A small image diffusion model, trained from scratch: batches of 256.
Rows from expert 12 of block 3, named by matrix and row number. Rows with one number belong to one neuron. Each number is 128 + 24 x the weight over its row's rms, rounded and kept within 0 to 255. All counts start at 0. Numbers have three digits each. After the name is the row's rms in percent of the matrix's.
# up: expert up (model.blocks.3.mlp.up, 16x80x320), inputs 0-63
# down: expert down (model.blocks.3.mlp.down, 16x320x80, transposed), outputs 0-63
up.16 110:138123151134145113157158113125096148078141100075114161089150103137108152111119151098097158102130163189128128110127108146166079108107120150107133152158143131108161164130099152155179124142114101
down.16 074:124140106104120141148123105125139135145150134115133123144158108124105128182114097146125109141105147105126129164121142120092068093153141148123122122135134124130127134082124105152133124116172113
up.17 094:145137126136103116121137163100084148116132111149155123197094071164152131114155102149145126106088135128139129162111108134109138122124135152141122143115089123144098186188140143125143157147133136
down.17 116:117134135124106146123103143113157140131122130121122121079159053112110152102134140133120129145134134114118144115127094114106145097176119132105114146128139085111137102162134107128119107129146101
up.18 113:089133086101140142155138137124137107145110135140131136110132151127152118093138224107101149129155140140129058134119117097107132137127118118127069137134132157144118154123144109131119135101139135
down.18 100:169132169110125107113119144173126129104116142142130129118108137138117112097171133135124113184129137132120073109116130144197166147101177138130137125147139106096081158116109113142111148128125144
up.19 105:148129140148142148147099174136128095164121106083105130083124126160125108163121129125082132105122109089154045132131112134155122129074070158124110121123128140119113133169133136106171145145108133
down.19 103:130113110134102151126156149111144158133128122190131128131085152110147120143117143109061141135141133102146068104128161130195146136110144115131129130109124089127134111106146118148111157117119132
up.20 113:144095089099166135072132092094158172155098160167124154145136128139134116118167152098108083129133108115151131116127123126080121106142120112119090138108128177167121103135162161154098087126110131
down.20 090:134112119131113124123132128142122154132119136143137112130120093114090130124111100110058135149114143144121157137134135144133175131135187127133112142124150102127074115144112131147125113118104162
up.21 101:128132141134129123150163130105117173099160132114111165081109068176128169133096161129098127110156176118154138112141094152178119119113153130100132123159120122138157102082123144173140138127122129
down.21 079:124145114155127100163137112141123113141103100129119135133071141120130132098093143161077151141139167104138229134139129133151112114155096106114124143097142103111112161134106134141150125135054104
up.22 086:109122170140104093156123157146109141095142134110106118109085173126117140157126160154111105091118125142127077135095110116154082131070095135109200116122158122113137172091109122122157114127172115
down.22 087:107130091152127146157155163122124128135142108128118156205115149153091116105123127128136128105122133103107084135135163128179162111108072114103146146142139067120134129122134123129156117149139102
up.23 095:154129103135115119104099117121152127149138124097119123129164141139132109097130091143119116126120126128102125141125151132097119126142112187095124126100139130153102132138134169123139115124101100
down.23 068:153152110097102133103114132103142131128147127131149120151134138143095118123159079136123124145096121129135106135128154156182128147149165123135077111156135153135123104144140139124108123121134166
up.24 118:138111224160117107128106132126145138109120131108114096124109190103149111160157117163094115091135088116132126123110118127197131124106141139121139128126158140065131154122094134100130113146144110
down.24 110:102126100157158146141125171140130138148160094127128137143114089152094123111073132127095130103107125136125117140128131119096113133146066122109110136117112078109130144080153125139143103137075083
up.25 095:140121136143149121129164121154117110116114133095106140121240134105149120165125144120095139166175145172100130084102139123143137157104104081152202133119108143140134181118146140123129140113130152
down.25 093:113139165127134166135128164133132145141108131153138106114165096142162117110106141098096121129119124140127162136135108128082170140137133113131228128132130141132117095172137124101141103146115117
up.26 101:142091103140095172079111124133186145144122168168117125196086108133175098142155103161106111102133109091143112125110126160120115113145137135136098098098136085137123148098123169155100097140152140
down.26 092:117133061111109145141140086108085094113124154137129088106110095123148122127124120114153095104155130125128168116147123098069150137113139138147108131143104144142185189137116161139142131131096139
up.27 081:118160170140117080127142123109083124135099119104114122095107106083132133121132108134125137136153142146071199110140133091144121146170143178140142123117095143128134142108134097090125103108129108
down.27 085:129118082108080159129117131119108146139115143126130120102108113119145121132150107140132115091118152109108052147167157134126144154146134122139121144117139129130171133162149157150094123079133118
up.28 106:112125137119142108154144109141119139131112126101114124093112165099140105090140104110091127123146134116159147104119093109149190118153142116142046116106137147094138132142117136119137120109113130
down.28 101:122135139161150138132130175117100122137108131096127111126066084145131128127126150091082114079167113114134142136143132124110120132120146136137010121098125081122153104128132149141140114142129121
up.29 107:111117149154102099142128104129141143126158143135113130181153136133135097173141139140100119104128146151126100145083113132150103133104160140121178147124144141127116198060109132112102097164150115
down.29 101:128163124146140146138147176153140151161144126104118116110144078165130115139064096126110134094105131085120087136123137117110127139137090136122147122125128125138122067108130145115123090115104102
up.30 096:147139125115145149125116101096147139111128118126142114167122114137130140093125106077123128091116122121145109148106064127075134100142125113126135117091112114124129155133142108147114102105185125
down.30 090:170111152120130121144115088140164110088151128156125125092129126131100127112080151164164115141083156120155120165128107116096163102140062127165211130121123130139110131106110138118144130120088125
up.31 084:104116125140140158111157119134137108160111112181138083190155148129138101138163141173120093166110097106120155129155186144120126140149144148141125128100135127141122135147150142100091132103113100
down.31 098:083127105149112122166154140125110122117137120152137150149101156150150150136085146120128106142131144124138156156157122143140102106070189163119072123106117138135112139083121115135168123127113131
up.32 124:161109106145135110119128093136122126101144156102134140101142160140122122147141138144100081158157129113102134158092156102134168113161101186154119114092143114166123143132184104105146159099151150
down.32 151:106134089122097143115162162107128119160078144088122124148138113113112120114080101141118123156171102133142118178152106132142076122093163175137123107098117146147138103130089107144134139188122141
up.33 089:097134117130103106134125141126151149106127098151113108105084094139174108120097140173133143090114132122126105139126099167142125150102114122118117159148135112139137044056105165120094150113188122
down.33 076:097130110123181134134149058095142127111131143124144114091162117105108111109105109117159102133122134131125168124126113129049160113114121127106121113101131127145169129131117123101170097136143159
up.34 107:157118140120137171136110097177114073163090137118120134108172159106124105100141172096092149135115123158153144132146109111140132140114088103092132127156125166140137184179126132125130129109089130
down.34 087:171087142096111123091095154139150170106099145111134107163102090093170129114201143099161131156150109181131155125123147158192135157132214144083175113102119139109135141150136122136156161117134134
up.35 084:155150140131161096145148141101125154120119108063097138094152114158083137145086114154146146111124167151099102139138098117113112092124109175123127108143126130127150133109142144162118140097156114
down.35 076:167133164156151105119119179116117138090172142144138140113119104136103134079147121156128132105149155154141120091114109130160101148108167115153109114133131067131129065144139140121179142121124139
up.36 074:154110127119113124118129120108133122130149130118109112165088103120141098122187159127118133134125131160175140136077121138141132099106174132130076144141124124151118109147124139148169123118105151
down.36 090:139145148117114126134127143134130120112148116100150125117180154151033125124115106133150121127103136143124139135127081134115204114154162136126071136151127100141166194104122123150110121108186131
up.37 091:092148140118165086134148126114139134094145132104137133134133083097101133120116153073115130164190157134122174101107112104106163103165135128123159140148122145124145102105094087118136134127144120
down.37 082:121132182148135138113150152160061115132089151157115126124125127135119130151087106080090127151156146117130152143148145136189134123103089125146126131119149133113121177150126140122127124125171151
up.38 084:108131076104116143139145149110139127114134100128112147160171145117128106135141084154216120152139168111170129102134140157126159118141103130139161121112119136139058133174130133172109124116115115
down.38 100:100118136153152111124121101123135105133131113147118145116085132143159138174171183131106157127152082087128113107142139106197118114125135112110112143143121141149150132173119135123125121146159103
up.39 101:124084125101112141105096124136149156116136127146105136127168147121140115150137205131110119109148108090113133116104110136167118099135111147135098131136149175126123116096149130120115081130154108
down.39 113:119127166130124122129127215107122109140133136124130124131152144154131135144136121105061130129160147105136111098119147105188074130125125121125117132129125152126072141100151124110108144144255106
up.40 096:144125148174112153159142154146123103084148150142136124142150123126136140150140143148127129121148132135128166086121128136153141106103187110153172089129129103118131122129100119161124132126159119
down.40 078:127120114135120094106131119115105116115122135124145130094158160160091110149117107131116136139138144095145124079117126133162107139095175095117132111134146109159101140122152125134111142145153134
up.41 092:130124122114097124113116121120158163106139140147159111101203098154160139160112134141142150137152120115126164112126118155130077128102157115122098144144129133110123124076126148145130090131152127
down.41 071:115114146111160121127111097103116131136123138163118135053234124108158105105117102136102142108106141121120195130143111131033126151136105128152193120142123144102104172132133124140142120107115143
up.42 092:121110102109110128097091133140092136142119159116097124102059130094101130173122135142132102139123121093130136162126092100107125095163088150110083079107160187107145147123157123125099121136165128
down.42 092:153142161105169140141113145147168136137111134146113103135187101129173125097093141132118115136127124134139140167126132155120168135112104159121180133113107151107133075151098117104161111130076125
up.43 082:069126094105143174120134187099140137112104106111145169151142083138073099072158147102143140135113134111171085134118138117163156119109167116140120124125096136148112138155123157121107138142124129
down.43 088:113145058152079095134133101145109130147093102087134158187085128118150123175144121080111130123121122171096130120127119156168111123158129126106135116115140121138147126099128112146106147137127132
up.44 080:120123107125142141149123118110171171136162108113161154151107136174155128166102152135128115124153154127117117139112098145158109123087141091123119141117138133171137171171131114174168157121127159
down.44 091:137122149106141149177115102123122139126117110114132124128140120128124132106152216133148121131111158124159112151138128138093147131134168116131117097108137131158054129128127138146121114135064142
up.45 079:173144076118151133148111167126098141124098124123165142171121126131100162115101140101151122118128131154148066138155116158117122111123176116091108150147093115098152151140121127141175168138134118
down.45 075:146141079146112109127134202151152118138092126147151123130212101125133132151157120115085134157151102124129169143118146134177116130126153118108091135142125129106132090116134120135122155168125144
up.46 077:131155140109063114147144127130100103131139128117132154087147115111108147106107131107135126120151096154164131134146089145128091136121182109121130138143118152165151151133128119122123150108167116
down.46 079:158158116138134095161144144111131092148121128141140149072121111110156143113129128144119165153144116104160068129134118118129064111136138101130094127107129109123119144136118134138140149195111154
up.47 099:099104073125140156108098131151159143112140128126116117077145136144100117119180136052096109153146070122107138136098121125120109097137138150084073139117137177114143086095157128109119106179139140
down.47 123:125112196134112110126126135127111130118160128139143142164105138133112145123098155122165124119109160145133096112137128127081078133098146109157111128142120099137082126090136133161135128144117131
up.48 112:117116131160131104126116122138140136097136144130130114126095138115142111147149084171100124125149125094118127126096149133138137115117110185130050161133135122114138109097147092110112077140149117
down.48 133:110120129122145081163120119156116093145123120107123151118169118145136123126142147170137125109100143161138137154114111111106074106156018116128082122159126145149127171088101114160117147132102104
up.49 099:132134148109149125133153139106116132131121116134117126222114121094136149109133138158166154127085105166136121123160123171128154133119147064137163119122117074115129107065074125124117110114133107
down.49 095:096122120148123120107134147108139151128121123144120108065194098112124137138095086085204158143102107143136184159109124111149163148146138103119128149107120176115144178174133106131145153108166162
up.50 097:128068100100107137135126105107153151113144167121115116167109131128170088107131166148092127133137114092157135090096139149159169095148081155134117124137139127120130107162113142134142129179097119
down.50 089:151141077125110115098143145140130158121117144131121123104141138110104159139122095159113140126120127129110142107117119106150102137122099192144109134124131103115122163127133145117107133083132119
up.51 125:150129140170129112135090120161129134140139159082115130084124153126104121145145161090097091094176125136115099137101142109155165116133101169107116125112130167104128162156158119101159172144128127
down.51 113:144111139137102094124129112143103147092102138131136111099115100115100138103141133143149118115160137154136106142131112118104083139084197156143183138100112107121152146119117133186189154152137142
up.52 102:168146153136149124161144137140127143104112130102137166117122117150165153155114113108118093100126159135122111143142119135179074119098087123137153116109110119158163099140119120144139153136101130
down.52 087:128101121124146137114128098116153144126137134132138131092120090099098118119123170113165118104126094185106118139139123152039146120156097150117148125109123154128184139118122138102133118139119143
up.53 087:141147149181177115154132145139126146114115104159134094093146117134122173123110137113162096122128157164093128133130168109126135149091126134110109142154109187137150092139113131133136134143095125
down.53 080:137161138099144130113141087129097143142107118148147117180135150144115128151137150132118100137129167119138130094146143129117166137135139101135134123124138117159090177145146114146091130124111142
up.54 093:181107093103139046104133103139081130103116137090125114189109110102141151138084102143129087119150098149138183099122126113156136070140180133175140122126105135107155125111087131134110121091123117
down.54 098:154109114120133170124179170104119134145133137115110119072105123151074126092157242124137127135119136115145110133114125124136104162093185132110142121109127125122076081127137101165116126146121159
up.55 094:103131050154182113110106116136148122107159144111160094143138135112109144120157104084128118136151106130128136126141140109126114130122141069167133135117132134136114150126124131126118159100151151
down.55 081:126116068155150115130124067147109135125126122132135121100202133132154098143109169145089117112109133111114168139148150143105134132136125113086083130106140135151127225135113131128150132130126142
up.56 130:118096135144107095096158120090130159142126152115137155081146117136114128103136106147112106110092107107158166096144128105137137181114123115148097071116142132165119142103103147174147083160156086
down.56 115:139120117136150130111114110149097134099146098104135137169159083146080113130171151117126133105082135128099150101130152129084193100161111093125106116125126126153114116147149168121121119116101124
up.57 085:147135126094143154129135155146116096128114104140170121161145119096117148122141130137129139157116099126138125114148143128088142134106165061152145136138074116135094123102118121136109123108170132
down.57 074:148124110096130152106123131138151202147119138126110123093131119093158127143129106114126099117109143123135115160139149150142198162121110172149072127095121124118153126121135123163110133052146151
up.58 091:138104120158121160113097109150150142109200145088116110117164131156111135156121103111122099121178110154117138142112133120162093122106100172137135139086141134118145115089122152124137146110133143
down.58 093:171144159103153137160099111164141111106108137113123116159111073136145111122150143133126094114158191162123119125117125142143178116108194158096070117096132099125130101135128108128138117139124121
up.59 083:124101145118173159146125139099124122132126160098085155146120115120150119132069146116103149143132134120150116085141122107166130095121109116129068132172145152134148166117152153157107129144064152
down.59 091:143123170118130137131095134165159140138137145092122126149178103136174135158186150136156118116104166157128105133101126134089109154124140149145135132158119130143173111161130131135118129112146136
up.60 111:136136157132148137100088129150128123160122131155151099116131141162128125136124061076102128164131099075103159142152148103102135136143137148124085101111132144121122162110157109122105099134099142
down.60 125:129136086106119116114128090125103113108128136135119122132101081103114137082172096121100118127111130167137153139125085114133198114188157138120130139110117110119118188184119131136155120121124136
up.61 105:126123074128152107116139108147147177074125098144142163105098069139143143109113099121126110118155154144138121126129075151153123135110131128169091129104127121126132090091159117182153131117154095
down.61 070:154118125122142116148132116116170164143144109145114122103186134103137099126111119127133127113109091099115132125138160129151123133157126117106106113112148174132130172147111125118140134107113143
up.62 085:127145180128181157126104102146142115122100129154117166138128092107107122127111147104117112130144087128171125137174154179166153136126145115137124130121111149129121123127140107122143126126159085
down.62 088:133122140128113124121136148123119128120110147098136134150137183108188103160119124079077124130128122129080135155102133135150126157121073123121192154158136168136137137120119144134103154152115156